{
  "train_examples": 195000,
  "crop_scale_min": 0.8,
  "horizontal_flip": false,
  "vocab_size": 42,
  "text_encoder_norm": "layernorm",
  "text_encoder_head_dim": 32,
  "text_encoder_dropout": 0.05,
  "optimizer": "muon",
  "final_lr_fraction": 0,
  "warmup_steps": 440,
  "adamw_weight_decay_other_params": 0
}
Rows from block 7 of the text encoder, named by matrix and row number. Rows with one number belong to one neuron. Each number is 128 + 24 x the weight over its row's rms, rounded and kept within 0 to 255. All counts start at 0. Numbers have three digits each.
# fc1: MLP up (text_encoder.blocks.7.mlp.fc1.weight, 512x128), inputs 0-127
# fc2: MLP down (text_encoder.blocks.7.mlp.fc2.weight, 128x512, transposed), outputs 0-127
fc1.107:128139133098119111133129132102118126154140170127129146092135115093126146172121136140125115099092154118110139130127120149158161144128163130168129163066138136131126085122107134121124096155129129097086172112089062141135147167124109096103146150151116125145117130155128138149131127087097127127128121150114158121133103128187150133150128126127167175136175122160100155124176110105124116058113
fc2.107:120137125129109134104143126128103160132133170095132130118110133116030198083196125084134120132131126139110086111122129128111128107130106149128128169051130144128128117157122119128137102125122156133137190139119094153103152129154080128119126129086185161156123126129127135073160129120142134151125127140134145117165127138160130136131113125126118112116169109146126124143119130123131128103124
fc1.108:127150130136156159161140128128180055128095090141138128128125129154134127134121131146136112137113130127118165140109101083138128215111070130151126170093135151128112138118081181121130135123128126103115127127103146114151100142166109127126113128116103150135107125091113175140101127141123131147152117146121124137126128142094127165144124127099132098139104090127143178096069125130121133186107
fc2.108:123120129147131131251121147162126132128126125057092217127117112131130130044123131129128127126057129133126161127122135115173128133128130144112127175132117126128145128166126158127135119123126137183129120128128114128134159161132133121116128128131096136127077117135128102129090131128119122187128132126127127123128110126128130125132126138129107122127128120107125098119103142128128128155158
fc1.109:047134128128128128128128128143128128128128089128128092128083128128128128120128128128128134128128128201128128128116128128128128128039128128128128128128128174173144184222128128128206128128128096128128128163128128128046128128128128128128128128128128128174128128128128128128128128128128128169128128052128065128128128128128128128128128072128113132143128126128128128128128128127128128128128
fc2.109:128128128128128128128128127128129128128128128128128128128255128128128128128129128128128128128126128128128128128128128128128128128128128128128128128128128128128127128128128128128128128128128128128128128128128128128128128128128128128128128127128128127128128128128128128128127128128128128128128128128128128128128126128128129128128128128128128128128128129128128128128128127128128138128128
fc1.113:121129072128178117129132121128133127128128128150128128116119127128119123115151119128128136171122064128115128122122127134151128129128130099128127128107126128128132078199116147135128134152128128133189146164151122107105118151128110128147135125131128132108138130132130128105128179125128123127128119129216163049118128128129132130128179128136077125128122128152093127116089126056128088208128
fc2.113:128128128133250128128128128128128128128128129127128130131128127127126158128124128118128130128128054128128128127128128128128128128128132013127127131127137128128128128145127128184127136128128130128128128128128128141128061128128142127124128229129128128125166128128128128128193128126136128129128128127126201128098144128110129128128211130128127127110136128128128128132128136128109142128128
fc1.114:128102128084128128128052098136124128128155107128128110119112125128144099128128128063096121128117128128128100061128119154137128128133128128128128128142128128128107128128120133164128148187116136128128128119178128126128195155128131128133128136128128183157128100128178055128159104128141130159125133146088128128111128154174128124128128128128111128100142126124128170101128128147128022128140
fc2.114:128128128128128139127128129128128128128128128128128128128127126128128127128128128128003129129128128128128127128128130128128128128128128127130057255127128128128129128128128128128127128129128128128128128129129128128128126128128128128127128127128216127128128128128189128128128128128128128127128220130129128128128128128128128127128128128150128129128128128128128126129128128129128128128128
fc1.117:128129126162218122127128128141132135129084128180127127134125125143128124128129128118082197161113076128083126125111107125128101128128128087117128114136112130121128110144104118200119128147128127147156129127158130130128115131128092127140131132158093137119148131127133113128178140136099129166131128129205186128126135134110120133129147119137071135128123129162107126068137099065119128128134
fc2.117:127128165167173128125128119128127128129051129142126119128147124125127135129128128128128127128127129128128128128129128128133128121128183000127128128130116144128129129126068131242123188128128155127128126132200129137154133127134129125128117127112124128128128132122127128127129126122128127129126129121128137111129176128094125131131161116128137088128118124126119100130127115129135127128139
fc1.119:128125167140188144129127137147062132091127134130129135133173118137114146120137122145115146126154104128126129085123071150131104100128128156160118134137109131126128135149125124117128089122128126124063128124128103130128136121111126123255144128128159112133114129128128124132086128076127124140125140127138118119128129129140124148159073121128128110131126127126127143115105130147109057128146
fc2.119:123127117120154122149157110151071141135113125144128139112140160145146156107142126129095125132131083129128134119130093130132128070174136147120095125131099118135120122096151117139165127108137136115092140120133117126120112127052185118201126106152157130132150133092128116122115128090121130149127137122136128122178120131104128135127044126144110111120140119161125130097085136132125122135219
fc1.121:127128128131163128128128160128128132128107128128168131128128096128128128127163128128128107128128128128119096128128128128128041128128128160128128128128073128128127128161217128128128128156128137128128128136109128128128128128128106128162115128158128128128128128128128128128128128128128134128118128131135130128128128128216106075128110114153128118231128128140127108128019128128059104128128
fc2.121:128128128128128128128128128128128128127128128128128128128128130128128128128129128128128255128128129125128128128128128128128128128128127128128128128128128130128128128128128128128128128128128128027029128128233128128126128127128127128128128128128128127128132128128128128128128129128128115128128128129128130061128122129128129128128129128128126128128128129128128125134128128128128128128128
fc1.123:127110073153140128120142125115126101145106113173110122137188094129119125124117132076135078126134122143130127128090158122165133021138085129165156139121149143121130146148137121126122099119128148131124151127147119136112118175131101130129110090139120116128074155171129137073132140113123131125100134140123112091126107141142108170118152124122126090119127131090114159144130159058139131122130
fc2.123:123157127117195091203094113122115166134128151191128125126175100137140116130136208078134099122174121150127133127169110115075128128129134128121133118169085137128120097129156105133113129113129111127124154175127127167118106135168131144085106080115135084133104128090128128134133134127167129143128124138097148125128125134126114148131141126109135128132086123118155151147118130133124127093150
fc1.127:128151108200116135116158079138174127126142138151122139011141131137128102137139132132104116142150108133123111095118137166108118158122128133138158135127133150132132171138149128129126144138129130130134117150166097118115107131127120088129165126108104137092131129142126113102082124117110129106111132126127110123092128109165140145120070089140132134124116100175144046162139141144131114140101
fc2.127:129121098156140145162127123129125135126138133147124126054121131137165138144123127125123099131122134128115123128128137123122127128119122225129154127131109142128158136136187131135132109103127153139128128136255135128124153142106132124127129124130137131030122130129128133110116119126127127119128130133120106128127127129111108127148127078111128128126116133175121076113109138141124119119135
fc1.128:121108147128120142133134156112133104115131187123129128127102101110116124140121103140144129128104130116145120085120105131111128124126169130175125150120156132128194132140059057142137124156135158154105133103165128136141145110117097118127128131128123117157201129142106128103126103090119136099129126158122041141131141123128127110140127113123123113145161122187139133082126171102124144129075
fc2.128:129158135103130130126132129136127129102140143148130133128098120123137096127125126130130140103111174120132141127068137131128149129128130138145132137060136129112164123133121099127135130126113164145131132100128155129124129068117148152130119128130159129179204134120130102129124091126128128126128134129141094118120114125114127123129119122113102113118255137141130142130129143123123198116074
fc1.129:121118177098131126172129157231136156153120115124131132143136096133138103126127117167112065134138151149077154095135152129163134169126122144114109123127118136157118156127100126139130114151117145148111115158132109113137130174144118081141127119128113124129127133092121122123129154162099136110119129132115113132124151121165120133129132093077085109144091134171135126057128136088124173137110
fc2.129:129135129117110102140082130224131125161154118174150100136143099115127121127122069133114097132119128144124092128155123145139131131114132125133130097156120124128140130134118134121118146166127140138088100146138119083142091131138080119133127175114135126161123127095126144143106169154148130131121126143117139089117117131185198165127138126128096038121128113129124146129102152115140162143135
fc1.131:128133066139190128129112132127141127146116127130128128126128120128105076127128128128081121163128082128070151125124115160206128100118126114126107129126126127127127100137128129130129134147105076129134171165198084094133133208157120128124127128130112140102199127125108113114135159125128137128118128130141169116128188132127114127167125123127114123115116128133128126129128130073112128105144
fc2.131:128128007165199128035227129131127124128116129125130109105128128128152127127127126128128129126129170128125128190129105129129128127128135129127126135128128146128127128128126116129128128129124137160128129128138093133128126128134130128114170170129131128121125116115128127128144127129131192113127128138154128128128130128128123129128129128128127106127128129128127119126128025128128165166127
fc1.134:123157103130129126082135126117140126149134132113166133128099128145121130128117109116128128128126123128140121127255127125130127113128112128130126138129128131133136118167160122127132125129126146139125115125102122125117128176138128122133096117128126128174118115125117144106131130106124118155140163151131131137112165110149143109170098109157129074105135128129130120067125147066112100143090
fc2.134:131162100135141148037136125153125148136127132128127144139097167128158148118141103117151162125123122129129123128246127120144128116116129124117128140117092093132124132129221092125126127127123088127083078125127139149126128133104132129128152116130149126207145154132145131121129131122139117142126157124129169128085140102120124113116124104123123104111095128126129125089132144139134123145126
fc1.135:110144121127160159124127130130129148190133118112130137108139133063127116072128130128126122138112142125123135129120122119128128131128128124131152077110127093113151112149131130130125151126141051143129132106126155131127153125125150134115121123092146173156128130093094098125125147133124111127112140131116068141126140148126124126140047115128130242120113093092138129126126190111097123132100
fc2.135:126128100125130128110128128148135153187119115118108137122173134000156155073131162136130128114127151128127135128109127132126126137128086118128131128113127117121135134132126128135152130141129105141144124106135126124140125131113144120103121133124163146139148133119130134128134129126117127127128182105124126128124134131123126144134087128125097236135132095094124088095126182127137125154089
fc1.137:128126128143110151131099141140102078126135129117131127134126120099128137133117146139111128128102130129152133118104123127136143128128166128135105126103130132131225125133066115148137131134134160166126128102121132118118152126109118144125125129096102127119245125135130142134114111101113128111111133135104064125120136151139146126128109118132129075130161118197133127077119153072128145128074
fc2.137:128099128122134129112099137159093144132126131121118137143098120127163129140129150116126136125133134128127132137122134141122128118128128132128103123106131128128229138114128046135118146130126163139125135169124129106126161114056159144136128112119109129127255113127119128128148090115143130106139135124132103116118127130118132129127140102127115127131158128166128126042128136130165139133136
fc1.141:110134127105057128171127131118121121155126165138143125123123095117065129141103134122142186130089115126127153128100050109097130158128170116143109122113100143125116101125122133117115159128094127131133084078122146133152147111152100096158174131142104105121124133131106149115112079133091132146182119122104129125131158196141135122128123120151153135129120133114147169122098152147141121096106
fc2.141:125089061105110127133129125147121127133108102143114190150136121131115150128122112145142132128139113152128112157119126130118127141130133128100108180115181154117135126123126179143121127094108126129130109121101118127126118170125136070236177131126137133129062141122127100120166039128118127165149141151125144142140168124130114138131094144126129155130129138123118129115126128133126122107097
fc1.142:128145042149204128090128128128128129128117107128155128132160128091121129087127126124108141192108103144130128128128125130130128128128128127128128097128161135128138128128085126185084129128128139127129159124137090127167124141133106128144129197129128142118133128129111128109136122129122161128059128127183150124116205128105117128128140124128128059127112128128100129099109119074128103130134
fc2.142:128128128129128128128128128128128131128128128128128136130144128000126127128147128128132141128120133128128128101151128128129128128128127129128128127128128125128128128127127128127126131128128130128128127130146128133128128128129128128128128128128130128128128154128128128128143128127130128129139128040128129128129131128128128128128129128128000185127128128128128073128128129129128126128128
fc1.143:119139129128127128133118133129154113140160128128117127129100129101125142091100113135150221135158144128128127141111131155129128122128138170125124119127120125128128124129060167131124129128128149153121126134056039143108124129118089128119124156150129127128043125174087105125110124134124127141192128128124119129129129094120137151132132128153104128201128168124143126126174134105119123128126
fc2.143:128124129121110124134128128106101105124163128138130142111113145128132124119128085127182154235101128146127128128127128128128128126122128129128128128127128128128128115083115128129125130194128152132127202126128070133127126124127138179129128128128129128128097128119128123132063143127210146093128125134128130130128130128109130124128087186128148126128169128053129130083144087128154128112127
fc1.144:128128141114147129125127150100133122116106105127131105128129255101103128146121128130124130142128127128097130106081122132194128111128129188115128127116111127128112133163167172128105128112127091166148141148125134138158128104142108127128110168112137120127120121073139128128105128136103111128114092149109118127128157155153116109128210104136113126116131117161109132092128131140113098096116
fc2.144:128137150111125132125128138127128141127122114124129134135089255119115139143123131162131128129150136131108121119085146134141128106124137157128131130141077139128134129139203124124095122118130110124140129134116125133123129100129130124128104135082166111147138141071124122129146121125120120100127137128128112126130180136127109120127236123123123117129149130131126127088124128132129144067101
fc1.149:132130141119126161160138131098149092148129138123140125120138082109095105104111096126139088092119125117068146134134150127129129188126165122105137135112161143158127104170138147130127130119134127104167114131129105141078126162048124088152086145129116126126141122128120144147129090126157133128131127128099115134120130102063157178139115093150128125132109126171180141122134159192125105127127
fc2.149:129123139065195133134161130148144141129127201149124128132151121118081092129114128122178150125118135141127070127137117126138128151123189129093140170122157125128132091122123129133129128130099120168123120122148069168108127115129121129128118163128123119116130125075127123156136113120127112129127143129101125102147123128128145169138118107126130107129156093099138130176115190128108050098113
fc1.151:123129104202120120101169094154133162134136120127098127017133126135132120151162125127128135127146142129128116129127152121127129167128130181128194141127118160114147178126133142129169120132133132123139118121161113129121109151109108084118113125123096127098125133131149107112117102125108122113122146130122125119102153128166132128128098089148135138128132091174126044170131135142127101128100
fc2.151:127128109141128133126129140127158158126128121139113131000163127130135128120142126125084132139137104119124093129128124129128128127128130168128180138133124133128141134127138129128139111100129138128130121157252121115080141138128131128116131129135123127066124142156129126113121116134131126124128138118127120138118132131128102127129119131124128150134124130194132031126118128129122128127131
fc1.153:131128127107107136120119147121124124123128061199112080127151131114126144111144158129130122122129135127120107125116131137076146129128134129126124128153124135125141123135132141145117128141077088135100117122163176131134162135130132154117116110146122146128139125137130144108157129083128128136123160128128108126158097111148127109134131129168083205102131127162113156127082194022128151136095
fc2.153:137155127118126120125143135126139113125063091129115044095128128162128127119169135151171126129143112132132116169127088148130126134131124097166128124125129154130124138138128126120104135122130094099128130122133133125133107131095139165134116087150134131128124134101127196123127144150148093145122147128123148099126148127165235129122130122127079145057129121131124129104156125067124106129109
fc1.154:129093129119132145142119141095175129121090187095141149095130099128119096110130131123129093100126140124131131098131135126111112150126134112152141152128129168169115140205124165118126173109128111096136090134137140132081092140085154112146123154169112092137120111131127144126105146092134127129099124121105077135148115080155158150151129078147127120117176134138143139140133201145125110159111
fc2.154:127033130130194130117127150115145129124070219129139130088128125134124057128071123118109154098128126115129126126132137123115130129127131130124133143198118157127134108123125112128119154118128128110130107130131128167128130132129138194139128181144129124135128084130128130116136207111119129127129115136127125118126145121144132145130130123138120126128102124142132176132136155099128130149086
fc1.156:092116089112135127061108150170102130056100096115153126159146137102142140108144115122118134140120131124154135124134088128147128176128130168129116118096124147128111161158105121142145145130117109156123101125150165109115109162238209122119148114106107087125122129111167122106112107140127120134117136115108130109124120137131112124106101117170132128158141101125136133149119132128134112155118
fc2.156:128152128137122141095123141187086140007182107126145143131127127100144126131142136127124157135110119135130180128123127052168130152105109151128143112123125128118111132139116136128150129138128146139120121119134153134121135128225241128129128073128108120129126128125126106129125129113126128146127128125128125128113109131107121129133128117128127123128128110135129125124126127127143102128111